python train.py --model="multi-label image tagger" --dataset="pen-drawn characters of a made-up script with 800 signs" --train_examples=197500 --image_size=32 --crop_scale_min=1 --horizontal_flip=false --color_jitter=0.1 --cutout=0.25 --arch="resnet" --norm="batchnorm" --activation="mish" --depths=[2, 2, 3, 2] --kernel_size=3 --stem="deep" --avg_pool_shortcut=true --dropout=0.1 --widths=[64, 112, 192, 336] --num_labels=9 --init="small_normal" --residual_init="none" --optimizer="normuon" --muon_scale="match_rms_adamw" --lr=0.0043 --momentum=0.95 --nesterov=true --orthogonalizer="polar_express" --adamw_lr_other_params=0.0009 --l1_shrink=0.003 --steps=10500 --batch_size=64 --epochs=3.4 --lr_schedule="cosine" --final_lr_fraction=0.05 --warmup_steps=2100 --weight_decay=0.05 --adamw_weight_decay_other_params=0
Rows from block 4 of a small multi-label image tagger, named by matrix and row number. Rows with one number belong to one channel. Each number is 50 + 12 x the weight over its row's rms, rounded and kept within 0 to 99. All counts start at 0. After the name is the row's rms in percent of the matrix's.
After each channel's rows are labels from the 100 images, of 14976, where the channel reaches its highest value: "strongest on" is what is common among them; "patch colour" is the nearest of a few named colours to the mean colour under the peak. Only what is clearly more common there than usual is listed. The data: pen-drawn characters of a made-up script with 800 signs. In brackets: how many of the 100, against the usual share in percent.
# convs0: first 3x3 conv, stride 2 (model.blocks.4.convs.0.weight, 192x112x3x3, each kernel summed), inputs 38-75
# convs1: second 3x3 conv (model.blocks.4.convs.1.weight, 192x192x3x3, transposed, each kernel summed), outputs 39-77

convs0.191 092:37 46 73 29 49 53 37 40 57 59 49 54 56 42 31 65 74 50 63 38 51 60 49 60 59 64 49 51 27 41 57 62 38 71 37 43 50 29
convs1.191 100:48 45 38 50 34 38 49 60 53 51 51 23 71 41 41 54 50 42 43 38 34 71 51 59 32 53 67 42 60 59 44 59 56 44 59 63 54 24 64
strongest on: three strokes (63 vs 38.3)
patch colour: grey (92 vs 17.3)

convs0.164 106:46 53 36 79 59 47 44 40 53 55 39 52 49 36 60 34 38 38 42 36 53 45 57 49 35 63 34 51 70 34 53 44 26 53 47 34 46 30
convs1.164 089:44 51 51 54 73 35 42 29 37 52 35 70 47 44 56 35 46 53 43 31 40 94 48 34 67 47 51 59 46 56 64 50 56 56 42 54 37 47 57
strongest on: thick pen (73 vs 31.2)
patch colour: grey (70 vs 17.3)

convs0.176 100:42 44 51 48 54 54 63 50 37 69 43 57 62 46 50 35 36 43 51 50 49 75 64 46 35 40 35 48 42 35 53 44 52 60 50 53 46 41
convs1.176 103:24 18 51 73 47 48 50 57 71 49 65 47 60 31 26 58 47 63 30 46 35 27 47 36 43 31 28 39 43 47 33 44 44 70 67 49 76 32 34
strongest on: thick pen (75 vs 31.2)
patch colour: grey (69 vs 17.3)

convs0.108 077:40 54 62 55 66 22 60 35 72 39 38 24 73 40 45 37 40 48 36 50 38 35 50 22 48 54 40 56 37 57 41 51 26 51 62 55 52 24
convs1.108 098:60 33 37 44 53 63 48 55 68 62 50 58 65 46 72 39 64 56 35 47 34 50 45 42 59 40 67 51 55 57 55 50 69 40 58 45 51 29 45
strongest on: thick pen (82 vs 31.2)
patch colour: grey (95 vs 17.3)

convs0.109 095:27 44 41 65 58 66 37 79 34 65 55 59 68 47 50 62 49 40 35 24 82 59 74 42 55 47 43 50 53 26 65 62 33 67 38 32 36 29
convs1.109 090:46 45 60 57 48 38 40 60 40 58 54 37 54 43 49 58 54 44 70 55 42 43 51 47 52 35 49 60 42 48 41 76 58 54 48 60 41 39 46
strongest on: thick pen (71 vs 31.2)
patch colour: grey (62 vs 17.3)

convs0.133 095:46 48 70 46 52 52 37 36 47 55 51 57 52 47 66 46 55 33 57 55 29 54 66 38 53 44 38 45 72 29 57 32 40 33 44 42 50 39
convs1.133 113:64 41 55 41 40 67 44 39 64 44 43 56 58 43 61 43 54 50 55 43 57 77 50 56 75 48 77 57 63 42 51 53 57 53 52 52 43 29 54
strongest on: thick pen (63 vs 31.2)
patch colour: grey (58 vs 17.3)

convs0.144 108:72 52 64 45 53 29 67 24 53 44 46 40 25 49 49 39 51 39 61 63 19 48 55 42 56 77 55 43 58 77 56 37 39 75 51 41 52 43
convs1.144 100:44 47 50 45 38 51 41 30 42 62 47 65 51 59 60 43 69 74 45 73 98 63 53 26 30 60 50 48 60 50 67 50 40 43 51 33 54 55 61
strongest on: thin pen (83 vs 31.1)
patch colour: grey (48 vs 17.3)

convs0.119 094:54 27 43 37 23 65 49 60 54 55 34 78 42 42 58 47 32 57 48 38 22 59 48 43 44 55 37 47 52 39 62 51 37 55 49 50 36 48
convs1.119 098:52 26 51 42 26 49 56 39 72 32 59 51 60 45 67 58 47 61 53 43 43 56 65 41 62 75 34 55 56 71 34 73 65 74 41 63 57 39 53
strongest on: thin pen (64 vs 31.1)
patch colour: grey (81 vs 17.3)

convs0.166 107:39 54 49 33 57 35 28 48 35 45 34 65 39 55 40 28 44 60 65 51 50 53 38 41 49 29 54 47 52 54 64 55 47 38 45 68 55 75
convs1.166 083:53 39 37 34 39 53 39 41 32 37 31 39 42 51 45 35 55 45 47 44 24 44 63 43 47 47 28 55 41 44 44 45 47 49 54 46 48 60 29
strongest on: thick pen (67 vs 31.2)
patch colour: grey (95 vs 17.3)

convs0.38 096:72 53 50 69 45 44 33 39 40 53 37 21 36 53 73 42 46 48 61 62 46 41 52 39 51 37 40 63 68 57 52 55 68 43 34 49 44 70
convs1.38 081:41 58 75 60 51 44 40 38 57 51 59 48 51 65 43 37 35 48 44 52 65 60 53 63 43 28 47 55 61 47 35 51 34 36 54 44 32 43 38
strongest on: thin pen (89 vs 31.1); dark on light (77 vs 50.5)
patch colour: white (69 vs 41.5)

convs0.18 106:35 57 48 56 55 25 40 75 56 80 48 27 62 53 50 58 69 41 50 65 33 47 79 25 58 43 49 52 44 31 43 66 44 52 35 38 51 43
convs1.18 101:74 60 36 37 53 34 49 40 38 54 41 48 67 44 42 55 45 53 60 33 50 35 40 53 43 58 57 46 65 40 65 47 51 47 42 48 31 30 51
strongest on: thick pen (72 vs 31.2)
patch colour: grey (76 vs 17.3)

convs0.104 110:48 45 20 52 60 38 53 46 40 51 34 67 50 32 42 56 31 39 46 59 45 69 45 38 51 45 29 51 71 65 48 43 38 72 37 52 42 58
convs1.104 105:56 47 61 53 50 62 45 38 51 72 42 49 50 57 71 60 43 58 48 54 49 62 66 64 36 41 64 48 54 48 45 55 46 57 36 56 34 45 66
strongest on: thick pen (87 vs 31.2)
patch colour: grey (92 vs 17.3)

convs0.130 115:65 42 60 55 64 47 56 54 44 50 56 55 57 48 41 32 36 51 45 58 59 58 86 35 46 52 40 49 61 52 58 40 28 48 47 66 28 82
convs1.130 108:51 41 46 64 50 53 55 46 59 38 61 33 62 44 45 43 59 42 33 28 16 52 27 47 43 41 23 46 34 54 63 36 50 41 41 64 45 43 42
strongest on: thick pen (61 vs 31.2)
patch colour: grey (86 vs 17.3)

convs0.24 113:58 54 41 60 49 64 32 28 28 41 54 42 43 56 59 70 46 60 64 42 41 71 62 72 46 71 65 65 58 58 40 67 56 66 58 78 50 42
convs1.24 096:52 49 55 51 37 43 40 45 44 33 49 45 35 61 51 36 50 53 40 55 36 48 72 44 21 51 67 49 38 51 39 58 58 42 37 38 44 31 47
strongest on: thin pen (76 vs 31.1)
patch colour: grey (100 vs 17.3)

convs0.172 084:54 60 64 36 37 46 54 57 39 39 50 43 55 47 47 37 38 66 42 50 43 80 45 48 41 81 46 63 66 75 60 56 62 80 59 43 41 61
convs1.172 102:44 46 44 45 35 62 50 37 51 49 47 28 48 48 43 51 52 51 50 64 50 57 49 38 42 54 55 53 48 54 55 47 31 68 57 54 62 19 50
strongest on: thin pen (78 vs 31.1)
patch colour: grey (96 vs 17.3)

convs0.184 121:45 23 42 34 44 47 45 58 28 50 49 60 34 55 49 75 48 43 40 68 42 46 41 62 43 38 47 32 22 34 35 43 50 61 52 29 39 42
convs1.184 089:51 47 20 42 62 48 53 60 66 57 51 49 55 68 72 46 37 52 64 26 54 46 51 46 51 57 55 59 45 63 41 66 40 50 51 52 59 69 43
strongest on: four strokes (47 vs 22.9)
patch colour: grey (81 vs 17.3)

convs0.29 090:47 30 73 67 43 46 57 59 58 50 55 37 14 62 75 55 43 48 46 25 40 46 58 34 50 54 52 33 35 23 70 52 60 53 30 28 47 58
convs1.29 088:49 67 36 32 51 57 71 83 49 64 47 49 64 26 57 59 48 45 64 62 44 74 41 51 61 29 37 40 47 65 28 63 44 59 38 54 70 47 64
strongest on: thick pen (73 vs 31.2)
patch colour: grey (95 vs 17.3)

convs0.48 098:51 37 44 53 61 40 71 29 33 37 43 36 61 60 69 33 37 70 66 31 45 62 49 53 66 68 50 47 64 32 45 58 58 58 32 64 41 49
convs1.48 092:37 39 41 27 56 24 51 40 52 44 68 53 58 56 51 54 47 46 59 63 42 57 61 56 40 40 61 26 51 46 49 43 40 47 55 70 70 26 64
strongest on: thin pen (75 vs 31.1)
patch colour: grey (81 vs 17.3)

convs0.114 103:59 28 26 26 53 55 47 41 61 40 61 49 35 65 39 70 49 58 55 35 26 50 58 66 65 72 53 57 42 53 53 57 70 92 16 35 44 49
convs1.114 093:50 60 46 30 61 39 74 50 38 71 44 20 50 49 41 54 27 41 53 47 34 31 52 42 44 32 44 41 54 56 25 44 45 43 42 57 38 44 60
strongest on: thick pen (83 vs 31.2)
patch colour: grey (55 vs 17.3)